Rows from block 2 of a small image flow-matching model, named by matrix and row number. Rows with one number belong to one neuron. Each number is 500 + 40 x the weight over its row's rms, rounded and kept within 0 to 999. All counts start at 0. Numbers have three digits each.
After each neuron's rows are labels from the 100 images, of 14976 (inputs lightly noised), where the neuron reaches its highest value: "responds to" is what is common among them. Only what is clearly more common there than usual is listed. The data: rendered landscapes of hills, water and sky. In brackets: how many of the 100.
# fc1: MLP up (model.blocks.2.mlp.fc1.weight, 768x128), inputs 64-127
# fc2: MLP down (model.blocks.2.mlp.fc2.weight, 128x768, transposed), outputs 64-127

fc1.481:497500500500554500469500472500500500500485554564500500567461500500500500500522515500500500500500589500500500500500617500486500599503528539500500500500500446500500439500500624500473373590500523
fc2.481:500500500500536500537500500500500500500500428451500500500488563500546500500500500500405500500500508500493464531500653500500483544500551500500566500500500503500463519500500536500578576580500500
responds to: snowy peaks (76)

fc1.636:520500361500500527500500500500500500434500562407534500500500500500538500500500428500420500446548500427529500500500543349500500500500500500476553500534500455500474608500475500526500450500500500
fc2.636:500500500500500535500500453458500423500476500481500500385556557500500464500506570421500500500500429500500500498419500487500542500477500500414438500500500573547500521434500500500500500500417563
responds to: high relief (63); night (50); dark volcanic rock (48)

fc1.720:500442454500500500536567500500518500500447500465500500500552500547533500500500500500532475500500500500441416525500500469546432453500500500432606500500500425500500566500500500468500496500440467
fc2.720:500603500520500500500441500500500600500500514500538500500509500500500500500545500553453500500529500597420551500500500500500439500507500509534406469500493500500500429500509500601510500522307603
responds to: water (74); sunset (52)

fc1.35:500553499448500500419500500466479500500467447532372500500500500477500531545418500500500500500500500500500500500459500500500500545431532448532474500402500516424471420530488424500379543500572500
fc2.35:500432500422500507500500516565500500428500536500570607500556500500500510539500532500500500500526560463500500525500500500500409509588565542553500500611500460574551415500464500500579459500500500
responds to: clouds (93)

fc1.726:451500500525500500520479500500500435500435477520588500600524400480500506500500500436500517500476589533500564511417520547500469562589500500500500500500470500500500560421522487452500528457500500
fc2.726:500451500500538500500465518500500548452500500500559423444500500509466500500500500419560500500543500500500460459500500500487500531364500500460500466500539500500560392490500500500500500473571500
responds to: water (76)

fc1.534:500500535500500500431500543431500500500581466574415466497500500500534382512500502500500451465500467500500500448500566500500500500439501500500434419506500500532462602500468500618533506462500500
fc2.534:532500500473500508530500500555524500500500519500562500435507500540576640526500500500500566500500547500500500477500500500533500500500500500454566444472475455424500500500500500382450500446500465
responds to: clouds (95); noon (83)

fc1.48:500500500560500510500548400540500500500535542500500565460500507483500518556518500557499466576452500500500565500500444458500500500483500438549470527500500470500673500500500561500500511527581545
fc2.48:439500533599523500500500500500500500500500486500471533463535579561602520476685500470483458473500500437556576500478500500500500500500500424433500500451500500540500521545485500539500485500470500
responds to: noon (85); dark volcanic rock (74)

fc1.422:500420533500453500506434601605480500500500500563505443500500477560439500525546505501395492465546500500500450436500500446468482569530500500500500579500500608427500500500536481500500500536500522
fc2.422:500500500549500604425500600365500500493500500456555500500500500493472500500500500537675500433553500500500647500500542548500500549500500500450500562500501455570461500418511500500481541500500500
responds to: snowy peaks (68)

fc1.386:500540580500500500585611500500500441390475477500519612500484500500466500500533500500563472500473435470475500447568387500550500500500578500500500500500500565501500500500500500500500588586495443
fc2.386:454503500500449556382445500496500555614528500500400500417500500500500468500500500500500500500500391488504500500500418500545502501515555535500500457500500500500459500500521500457495452568434500
responds to: purple alien crags (43); snowy peaks (36)

fc1.337:478500500500416500494510533500477500500500500493500547500500500560499500500572500576500483500500431539456554500500503387500500478500555500500603500433500500500503500473500549521500537419500500
fc2.337:503457505432409500500527597500474500411500500500500500500500500533500500500500500500500500438525450500500500527500500500500405477492533500535500500527435500511562500500500506422500498420452500
responds to: water (71)

fc1.197:454559500500500524459431500544504594466500524500530503429518500483500522551500393552457534580500472567500500586500500573500494500470500578508406528425500502462540484536500526533484525555533583
fc2.197:500500510500500552504500486469475549500466500559552547500500500521475500494500500485508500500485485500500551435526500271500550487564416500571500526500496466499465418524521500520519500486500500
responds to: snowy peaks (74)

fc1.433:425479543500415500512525534500536500500500500500469549500500500542435500432500547500564457449500500500493500492500500459500500434500557474508473518485500531447583500461500540500500500568660500
fc2.433:500481500500464500476500500500505500542528500500554374500500554465424415460509441500500500534477438455500538509503485500500500450478500540500500500552433500561520375489487500500460500538340500
responds to: terraced slopes (64); noon (51)

fc1.307:500500374511500500516553500500537500491463500438500615500523500491471500431483467464553479500569500438474482463500524590537533464508459500458629459500500444516500544510460542467500500500457484
fc2.307:575500378530536500500540500500487548500500557490485500491506487500549562453412392500453469449500548500500547587500569447500420497487500500563493500434486461500500450439503484500500536445455533
responds to: night (97)

fc1.544:500521677500500500540546500424500500500554500500514468512536500500535500462440567457508524435432500500500414487500467549500500500522441500500500477434500500500467500500500500500500500555377347
fc2.544:500576388529500526493487403500500500500500500500500500536500439500500529464442500555513509500479500566500500511498500500448555483500488500500500500601500453454500449500565423500500500500646592
responds to: snowy peaks (67); sunset (55); sun or moon in view (32)

fc1.407:563531500500558558485500500500500567500500558551500402500500500514567500570480500556446500522489500500500461579577500360456471500500427500498500500500548525441494500556500463500557462521500502
fc2.407:500500500528500500450500500564518551500534478484500500616471413425495551484500500500500500514500594393500500500500538500500542500592500500500500500500428451500500500472442474520500521500642464
responds to: snowy peaks (96); noon (60)

fc1.52:450500500470500500549541582441500558500500500571416500523500403519461500405500500425436500555500500500500508500479641470500500500533448500500500500500469500474439500473462553419453500517500500
fc2.52:555482458500500500463418579500455500500500500494545500500500443500500500500500500538566500625500502601500500521500617500500473498500539500500580500482563500463500441513500556500490500500500500
responds to: green hills (36); terraced slopes (35)

fc1.161:457500500392424500500500564510500500613500500500443500440491500500500469500460610557529500547500407494500450500554423399500459500447546500500583500500502500497590500590500500514500500540500500
fc2.161:500497500500500472500594522547500500408485500463488538500500383547564547500500559500500500490500476462500525543515467470519441500500500500500483420500500500569506558500507500407429547523500500
responds to: purple alien crags (47); sun or moon in view (30)

fc1.375:448500528439482518545500547500500532455500472568443500500500441500425429484570530500621500500551500415413591500500522520516469500500564488590500526530500500500500470447532476477500532500528500
fc2.375:500557500500500438500500500500500500500500505393500500500575500545500500500399632500500523500500500592565555443546500493548537500500500500412500500500483474586422497552500500474500500500478489
responds to: sun or moon in view (93); night (60)

fc1.617:470500377434500532500438510549500483500439500591500431528526500486460440500556424522500467500468500534500519449476516477500490528500423549500515500519475529514466460520500468512437500500567500
fc2.617:505500331603535500500500500574500490500509547429500474489487461523500504524237500500491499517500500500500511539475489519476526510476431493500477519524546460500462450521540500500500500500505518
responds to: clouds (99); sunset (92)

fc1.358:500452468500500500571509500500500500500500449524432500500500500500500500500500500569500500626445500500447536500454500357448521489500589500533477500500413426559437561500500537500459500500582500
fc2.358:407500516500567506416500500499429500500439545500500651500541500499557500514500500500574500606500500505455557500500500542468554500500500500545500500500500543422555500500500500500500500491493543
responds to: purple alien crags (59)

fc1.494:440500555406464500531448538500470466482473500494512500533500427475576449504575500520522542500481553605517516556464500500512433534500500514500463500481472513500562500500500500500500489483477500
fc2.494:500500495418500500500512500500500425500487491409516500482468467448439500481425532500469529479549455409469522500554500500486500470500442500556500504480524500522424549500485500500500494500671477
responds to: water (74); noon (55); sun or moon in view (33)

fc1.148:448419356500442500500494560500500491500441500549500388500435500500500500500500500419500432500500538500500500548490438559500500537500530500543500500505500500563500500437500500472464528526685500
fc2.148:500499588500467500500500475542485500500460497438564428500478562436492618446572411550545579413500500500537547470570431500498493533519500539500500500418570480500500643455500495538553451500500500
responds to: terraced slopes (67); noon (53)

fc1.232:533500445535500500525500464500530500481456524405443450470536536500500533475593421500452500546568500462424500552500511528500511500471409500472500500549500423546500602550534500581500500500500500
fc2.232:471500526481515497500522500469500435500500444519514609500500500496424543494572500500500501500565423456500500443514541571500355502521500500465500500456516545500457508428453500500526500500607500
responds to: overcast (55); dark volcanic rock (37); green hills (34)

fc1.748:505500540493483500500500545462500500410443512404597500500500500500594572467403455500500500500500548529500481555500500549500500500500458500447528422464479500500500632500500525500500500500507500
fc2.748:500536400384479500500478500446470507561511530450464540476500454500539406500378592435500500533516500543475500576500500543500432500455386500500501500500500500500500461500495500513500500500432500
responds to: noon (93)

fc1.439:408426500462500546540529574500489500500510500532500475500500473500435457405500516516552454462435500500500500500426445443530482500500454532543548433500480573467500500500462462500553516388518500
fc2.439:551507500493500500436500556543455482500500491500516500500500547500405500438500535500500500463500500500507479500500424500500500500442606435551500456500500458500500500500500506478387459390500473
responds to: purple alien crags (35)

fc1.513:500500419598500500500500500500500500500448500429412396500500500500500500422500500543500500500594500500500399500530500500601500500500486500500500387500500500500469500500500500474500500500526500
fc2.513:491500500500566500500606484500436500433506457478512500500500561456559500412480500500578500500563500421456615500504500544410500492500500501500500500500500500569500398553500500500500434500459500
responds to: sunset (95); red mesas (38)

fc1.86:500500365500490573453465470512500500494500500462621578500500500500554532581500462500500500521427500500544452480500500344500500500500500500460500469500552500500500411500500524500533494500512529
fc2.86:500575500589487520453500445449500500500455531500500505468500573500489500500551513469500494467500492500542515500489538442500500467500572520466500518500500500514541594500500464500500509527500500
responds to: overcast (49); desert dunes (34)

fc1.628:576500620462500455521500476500521500500500565589500500544558500500500450375500536558500438517457480560500500500500500500500406500547462533474500500465500500500500442535468500500434500500548500
fc2.628:500500440462464519455493406500535500559565500500500500500500515500531536438500397445500500634478502537500483555500500555500541500421500443517548509500498500447530447499509500500500500500526446
responds to: snowy peaks (67); sunset (51)

fc1.110:508500500490545500500448497500542540500576469526392425440516478500500500500500490459484462500500500500500447545520500500541500474500547500561500608427500540468473500557483500500500570500500500
fc2.110:459500500523488500500551504500563500500444497498577500500566442500616500500500500500500551500500537500500585509500500500543500530500428500500500500566500441540500447441500496469500458500615500
responds to: red mesas (43)

fc1.77:500464500516520500500536405538500500490500500500500674551584562478500500543626500554500500500448500387500500428532534365500500500500500500509500500488510473500542429500500500472500429473493464
fc2.77:500466500471525500500500493538500500525500500612500410500500500433500500500382500440500500496500447583484500524411500500500425500500506463491500500500500450500397433500473500500556500500482500
responds to: snowy peaks (56); noon (55)

fc1.212:526547500500500500405500500448500500500500523568548500500500415562603500500438500500500438500448466500500500500500541500500500500530500500445626584500500500395468517512500535403500500588500500
fc2.212:508500457500437500611459451412533500500500500500461500500500490500560498525577500500500549520500500500467500465500512500605439533500500515477440622479482500500500426481452504532500554544477500
responds to: noon (66)

fc1.451:451500451546430500500500500554517404429500500437465444500601500500500531500500466500445500566500500500500433500500500500502500500466500559447548431487500428553561500500507500500479500500556552
fc2.451:547500500500542503500531553500500500500552500500568572500500500500500500500371585500411500500495500500500525401500500545500500594500601500500500500500500571500500500500500500556500500500500500
responds to: dark volcanic rock (34)

fc1.208:418504500480500448500500500500480500458481519463468537579421449520439482500545583456543421500500500500495506500482500500500500500500500488500500500500500500500626500616500432500500397397537500
fc2.208:545456527391526457577500500500500444516521500500510500500397500500500500500474417477500640580444500468500549500500422500500509500416569500500500526500464500500500500451500429538500558500500500
responds to: green hills (35)

fc1.632:500500388450541500500420500500500415500439500500489365500500452463569500548398399483431559535454542612528500599440500572500500567500429500500500500467500500500450500500500500500500530538512500
fc2.632:500500458500500500500536522540500470500498500500500538542467427500503500500500500500500468500500477500461500494415500548464432523500500455487500500523500500500465527551500500500500457500735516
responds to: clouds (99); sunset (51)

fc1.37:520500435553500490465500500500447507500495495408421500500444500528500500500482500500557500500552500513500540500500500437500607466418554500503500500500500532524633500500500500500454500500616500
fc2.37:434485517500500357555500462500500500554553500349500595500500549563500527500532448500379500436585473428500500500500500500500530445500568500546481471500500486500500527446500459437500500519500500
responds to: green hills (57); noon (52); terraced slopes (41)

fc1.144:500559623585462569472535500469500539451500553414543543491500500500550500481500500504518432500500500500488500522500500487558500464497500500462500419501500500441500543537500561500500500500500500
fc2.144:500449476500476483500500465500500410500573493570441500500500500500526507568446500500415500500449435563520477520375470500500473487613391466476552500520500548621581500530500500500500500530468564
responds to: sunset (96); sun or moon in view (31)

fc1.714:435500460472500500500500500500500500477500500450451541543437500500561500536344500500527532542500500500500484487577500458579415500500523480500500476500500500574500518464513500478554500500536500
fc2.714:418517519500500579487500500615500500500500523500524508500418500520533542500500563500513500500536507552500500500519534564500545500477535555500432463522478459486536500500500500500471500556365500
responds to: sunset (94)

fc1.545:459500547529500460573560423545399552500500561555500500557535500500483528500500442540523500465500500500476534586511394500450437457542526500513541500500500475500500500500500500500467479500500445
fc2.545:451500601500559500566500500495500528500500500500500500500543565500500522500500494449500557500485454595551539403462539311571623486500489444540574500500500428527464431454534500540511500500460500
responds to: snowy peaks (67)

fc1.195:603629413515521418500500478586500528500498500370500500500500539468470550500500402517500481500549454488500559500500500452500560500448467500435458474525471500523500526543488446570536475427520500
fc2.195:476500500612500537494500500404500481520504500655500532500500500522500500484590536528430454434542451466500458581439500436500432500429500500500500500498556500539403601492508446500474549471527531
responds to: dark volcanic rock (55)

fc1.470:500443451523443443557551437500500500453500543519451500500500448500546500447507447551500514500531500467462494542452466500500500449549500500500579446500500500500500592500500500437466500500557550
fc2.470:500527591500480596500491512500439500575500500356526499500506500500594500452534500444473440419500477500500556445500500403500500439500452500540500534459547459500500500474500500548532500500584500
responds to: red mesas (36)

fc1.297:500454558547478500500500500521466457609540500540500500473500500479493449500430615500571483465538500489500543473505500437498500500500552425553558444559525568500500435500500425457500500445500484
fc2.297:523458500500500454500524481487539428438500500595460473500500500500509434539613621428584500518467472533560500553500468562500421515484500418444606547539556486545500550500486530500500473559500500
responds to: sun or moon in view (69); night (62); snowy peaks (36)

fc1.476:478500500547572541500461605500500516500500500543441558500473383537500500500500522537500500427415455500500500500500477500500500343468562500433500500434500451500504500500512500521452500500500500
fc2.476:500500421500565462450500558426565500500461524500597579476500436489512500500500462500489520418408476500500500500455448500500500359500494500500500500591500572500500448489500558415506579500508500
responds to: sunset (86)

fc1.529:500500517511554530500500500552447500500595500504533514500500500500634500518460431500500500481500500500510500500500500500506483560500500614500500500520500615512440500564447462500402577488520500
fc2.529:527500500500500436500489500500452500500500500500391713510521467500612547544460500500500500500500598427454475500538500500500397550500518428500500464468500450449500523467525500500500468448443500
responds to: sunset (70); snowy peaks (47); sun or moon in view (30)

fc1.500:500500500412500606442500500500523500500522500559500479534511500542595474500500556500500477484500500500584500518469443474500500555627500500570500500476500500475456551446500500500477500558512449
fc2.500:382428500500500576523445602500525461500486490508500462500500500544411563500500500500431571500574538500451500509500458468500451500489477500512500500500571500523500420411500585500500534414500495
responds to: sunset (75); red mesas (57)

fc1.401:465527543416562500573435559500550435588500428539462500547500500500500500500500500500500500428425584500500539500402500500500500500500500500581421569462485449529500497590466500446448460554576500
fc2.401:500500500413575500474500441452499565500500504440500500500529566500500504500503500500532500500500500461500424500415500500525412500500500443500500490548483614500500500474500500500566514529364500
responds to: purple alien crags (38)

fc1.145:472520444471500500530500541451515475546467500500500412500459429500500500532361450448500497500503500577462552550425480661513447551522442500500500500487500500548464490500532487500500540514396500
fc2.145:525500571500500500540517479500456503500474515615516455515500500505467500500608551489500500516423500500500500457492500404500634521500500487544500524543464500522445455574518500511528472500341500
responds to: clouds (99); sunset (97)

fc1.716:458433490354472489500547548500500483450500504556519500498474500500481455500500505456526466478471500548500538465500500541523447501526500500476551500468479577500423500471488464459447546500526494
fc2.716:460500548616500505501520500522500473500492527545527491505493500479456489487500500500520500500518481465500500445534526574500492467537605500500484500461490525500429500480500500500500475500762479
responds to: clouds (94); sunset (93)

fc1.440:500500451500500563500500500500477420607517554508412450500538500478500427500577430580441500500542500500500447541500500475500538500500464519541563563593563387500500530542500500532475477526529602
fc2.440:500500553500500500500568500439500500439531418481500567571500471500500500500492415417439462473500500500500510468500500407500515500556437500500500500500500500524500500441463500454500532500672408
responds to: dark volcanic rock (37)

fc1.472:500529382500505500500500500500500422500478500483486328500470500535521500555484466500471500530500500546500411500414435561500520575500442548500500500548500500536500500500536500500500565568497451
fc2.472:500500566500500500550500500646500500500500500542500500500444500500500500500460602500500500537500500500435500431500500500465500500500427518500500500500596500553500500539453551539500456555590500
responds to: clouds (99); sunset (90)

fc1.760:569500519500500401500500485469500420476500484414552523551500584470570565500404530472467568479500533528539484500500500500500500500444424439428500440476530536500478506558536458528554463468500456
fc2.760:500500430500484500500500500427512500506500532500535500500437480408447573437500487500479500500500500430483500500500515589434698500479477481500500478452500563500590590515539500540500478500500500
responds to: clouds (95); overcast (80)

fc1.61:500500500525550558491553433564500556500500506548500536506561554500397500500500500526500388500500500415500434401500500489500500500500462500500500542538500464500500500593500500524500500479500499
fc2.61:500500406500500543500448500580515522500500500500544450500480436509563526500500408500500500500500500500500500585500500454500394500500373496500453500464500500500500500629427500532453500516500500
responds to: red mesas (95); noon (72)

fc1.426:500447557445500449488500541500537500500462500590605398559500500500500420500500570500500500359500500554500417500500500500466442415443505500500500556500483485547465485500500500556451514521540500
fc2.426:500500446553500500484387552500640476486500537500455500500500500545500593556524500500500422514500532500500582535500500526449500500500529598500448556500500567441522500500534576446528458567500500
responds to: sunset (62); sun or moon in view (39); snowy peaks (36); land: purple alien crags (34)

fc1.556:500500405500500500500500377562563500500500598500486507500500477500500500500550517512500500500533500500479490500500500421447500500537609499500591500464448500500500607402550428439449500500581443
fc2.556:456455500500500446440542500500500500547500482636500500500500460500500565500461500477500500558500500564500520500390500444482500500500500500500500500591557500478500500500530451500577500474397500
responds to: dark volcanic rock (44)

fc1.348:500470500508500471500500406500500467443423500500500500500547514500571597500538500536500535500500531467500449542500499452500500500500500500500566500557468440500500574500500500611548500473430500
fc2.348:422500500448500500500448472500474547560533500500559500462576500500534500496511500500437500500495500500491511500497434500500500431487500487627500482439565500500438500576500524500500435446500550
responds to: water (99)

fc1.678:553500456500457500500500500547440500500548523500464387500500566500570483500500500500421500500528500543528500531500500500500527450500403500446505581500500500438500587500500444537500500576500507
fc2.678:500500500500478500500500454500500500500500477500541500500437404500500500500500500500461500500500500500500482500500500368514634463500391500500484531408500500536500500517500500478500500525588458
responds to: dark volcanic rock (36)

fc1.227:500500523549500500500602448500500500500533500423500529512500500470466555552556526565500455528539526547496500382576500381533456437429501500490500500500500500552569428500535500569517471464383500
fc2.227:500458500577500500500541589502520461464557500500398386462500500506500500561500567557387500500487500500500510500500500500500552475551560500444500490534456554544500576458500500441510500533526442
responds to: overcast (52); dark volcanic rock (47)

fc1.725:500500545478500537450617500500526500500500500500565467411524545529500555500397500500500460462522402500500500500545500421500514481413523416500500521500500552471500500500500565500500537509500500
fc2.725:500500500500500500500500500435500597500558500500443500461518420564569500500500500500436500500500500500500407500500500500500500579500414500500500500500500467500610423500501500500500535500626500
responds to: snowy peaks (54); noon (52)

fc1.740:534501500500423431500458500523573500500500517500500500568500523500466500500394500500500482500500500500500465500420500500500500500500555500538500449500500575468500526411546541500431675500547500
fc2.740:429552561500500500500500500500548500500500500549500556500556500562500554512569576554500606520500500500500562500408500512544500500500555500500521451500500420524500469566500500492500363500419500
responds to: water (80); noon (55)

fc1.193:500437488500500500553500500500500506500523500500458520513487500500452500500553544500485511500500548500500459500572529500500431500401500482500500445500465500542500596500500452593500367449575416
fc2.193:500500500500523500450500576500500498500500464555500463444477474500500500500500528500566500536524539500500521500574500525388500500631500543531500412500573500453500372500500500419509566500443500
responds to: green hills (40)

fc1.97:474445500552455483468453500500415500533541498601500500500529531500500476460500506500500500446527500530500500500500543500500442451500500500506536605503485485483469500500486500566500527498562500
fc2.97:531519380500500500540567500503433522433500500566500500500505500500569500500502408500500500500500500491500500500500500500526493434500459500545500562478500553536500528500500518358447516500467500
responds to: noon (86); terraced slopes (64)

fc1.598:500575543500395524500500500500523514500500500500434518460430500500457500500500500500500414404450500500500542397516462500500500500500500500530500500500500500558500500445500500500418558383500442
fc2.598:453467455500457500500576519494537500491500500500500500500500508500570500500500500481534587453466500500500500446500464500500487583500535500500440500485500547423500480500500500458542497420500604
responds to: purple alien crags (33)

fc1.117:500500500583566388500558500500500500500474497500500500500584500429500543479480500449500531500551500500500507500500500475547500482500500500497431425500500596476529500423500500386482592538571500
fc2.117:483500488500500628461500500500500500500500460500500411571583500524500459496500500531500442500509531425500516599500500488554500494500453500510621464452500500502500534476500500536500455500430500
responds to: terraced slopes (44)

fc1.237:500500516500527500500500452500568481529500563633500500500500500500500500423491500500500426500500500403500500603560500500499500500557535451432500500500500505500481500492533549506476533573500580
fc2.237:500500500500589500530636460466570562500538500446484500500526500500576618444500448514500592580475500506500500511515501500500500574613454493405550500458486500500500500514500538532580501556500500
responds to: high relief (64); noon (61)

fc1.465:500468500500418558500500500500500452558500439452556410500407547500574500490423500500500500500578500538563560500500420577491500500500500525524500401500504567471500500500500502500500500497553500
fc2.465:499598500391421500500500463500500500500502500500485483475500539500541631453547456478500500517500500510549405500500413500485455500500542461533500450500497500500556462500500475500448456495370500
responds to: water (73); terraced slopes (42)

fc1.576:500347500438410446500404573481500500500500500511500525512500500500478500500473500500549500497500590500500500500500512484461565614500475519478500515500504533500459554616500500397500500615541500
fc2.576:500628491500423582500603527500530500500500527465500528500500500500500448500500511500422500500500570500500500500553500481392500598500542500457500500512500473500525500401435500593478500606500540
responds to: dark volcanic rock (33)

fc1.404:463605450500507500500536459432500500500516524570500500538500464478528500566446500500500500447500539577532500500500473486500500453500500450500485500562500578385500514500489500500454555500500500
fc2.404:555435398524512500500459450527576439587474485592500500500500477506500500576500518500533459517522512500565500500552430500500500495500500542500540500489500543580500500450500568482500478507500500
responds to: night (67)

fc1.352:500474500454427500346384500444500580547500500500427401500500565508461500500500500553500521413500500500500500500500500460500500564500472500547427500481500515500500500500500500500500424500500500
fc2.352:465593512445447591627500500558500444460500500423546500500500572563403500508500500455390454462500500500500500500500478500500500533500537500500500500531563421418500500500488500500500574500500500
responds to: noon (61); snowy peaks (39)

fc1.713:500500576500500467433571500500500500500459401444500500500468523500500500500464500582500428562550467538518489447500500499511500469392572500500500439631455500517541556500500499500557486500551500
fc2.713:558500470500500460590500500500532479500561581535517524500444500519434543500500573500500569623500419500522500500437500500456500500500487500556560500409500558500500500543500500500417500535442500
responds to: water (83); noon (77)

fc1.369:500450489500544625500486500445500572500461500536420570468500500569463452500539500500500500537500500500500614500572437423538461500500539500500500418500500569428525539441500500500448539369517509
fc2.369:500500504485495431500500536601500451500497500500500500431486516500477560500502502500502500500531502529500395500589380500598500500500500500500591419562500464528500500500500508500570463397500500
responds to: dark volcanic rock (34)

fc1.83:458535500500541500500500500500500538535500563500500561500455500500500500500564490533500464515447500500500378500600500404500500430581500470406500510446542439438500500472509500500500605500500500
fc2.83:536454500517570585474530580500500500500500468500458500518422399470508500500432462520500500506500500500493592534543500500517543474500448576409500434488431558576500500581500470500528500468500500
responds to: noon (62); snowy peaks (60)

fc1.247:537585500500500568531452500423500500500523500569500374490500550500500506500343500500461500500547433500500500460500447500500500464500427485500500484500500500500500500525500500524500500551429445
fc2.247:500554494611500530500500500456500500500476469444478601540492500547500500500647550500500468500527500500509500519500500445500339526428421500445500524500454534529534449501500454500448536500663540
responds to: water (77); noon (62); red mesas (35)

fc1.566:500432451500500500412500500500578568500500431543481564440382416500500500500500514560500500482444548480500505500500500500500500508500478500500559601491500449584453500551533500500472500500500476
fc2.566:413553500446481500500422500500532477500500500500449654447420426500556473500482500500500484444475536452500459500500500500500391500500510560487448494500500526500500500419432548467516549470500500
responds to: sunset (64); sun or moon in view (37); snowy peaks (33)

fc1.183:500500547540500541500558500476536500500551500547500500502500500500435500468500566500561481500566451429435500421500500592500435457486429500500554429500494500476413389500500459474452521500586500
fc2.183:500545492332500542500500500433484500500523500500500498401564514500500500500500512500500500482500500469529500523544534436500557500500437500500500500500500500500530625590500533500500524543500457
responds to: sunset (97); red mesas (63)

fc1.483:491552500500500500462456500500478500614500460538567500538500500500542500500500487500500500500476435567500439608546500491500500500500600500460500569500500449555500555550500500420500500528546500
fc2.483:504444500444528500500503408500466492554500500500454525487500500500500420500465500500500500515500500574513500525577500500500500512500481558478500530500500543437500500500500509591513500500500500
responds to: sunset (83); sun or moon in view (29)

fc1.653:500500500573500500500607445500500543459500561500577552500500500500428500500507539500516440500500500422421565452500542617500500500500551500535500493500500500500500454403500500500500500458449500
fc2.653:500568477500500500500428500500500528500500459426447359500500414500500500500372511500500500485500500675561439474500532451500471571500500500516519500500600500500357500521500404500474500500500496
responds to: water (75); noon (74)

fc1.108:500500429520500500548500500448500500642546551500500500500470489560431446540500491442500500500568415500500500552464500569500500511500457485485583500443500500542460584500500500500397500500500532
fc2.108:500500418518500557500500500500500432502465452500500500500434500500433574541454500549500490500581500568500500500462446459404476444500500511500500500500500500441500424500412435500612533500500431
responds to: green hills (64); sunset (55)

fc1.268:500563535500500500451500543500430500500475500500574500563500400466500477500500500500500500402500500561500500500500500427500500500500447500500500455500500533500533538459440500440500456558518500
fc2.268:500474500477500500537439500500424442489565476500457500470500363500501500500530500495500500500518500498500500500500500500500500500500548537519478402515500500484589500530530500535500534560458500
responds to: purple alien crags (38); snowy peaks (34)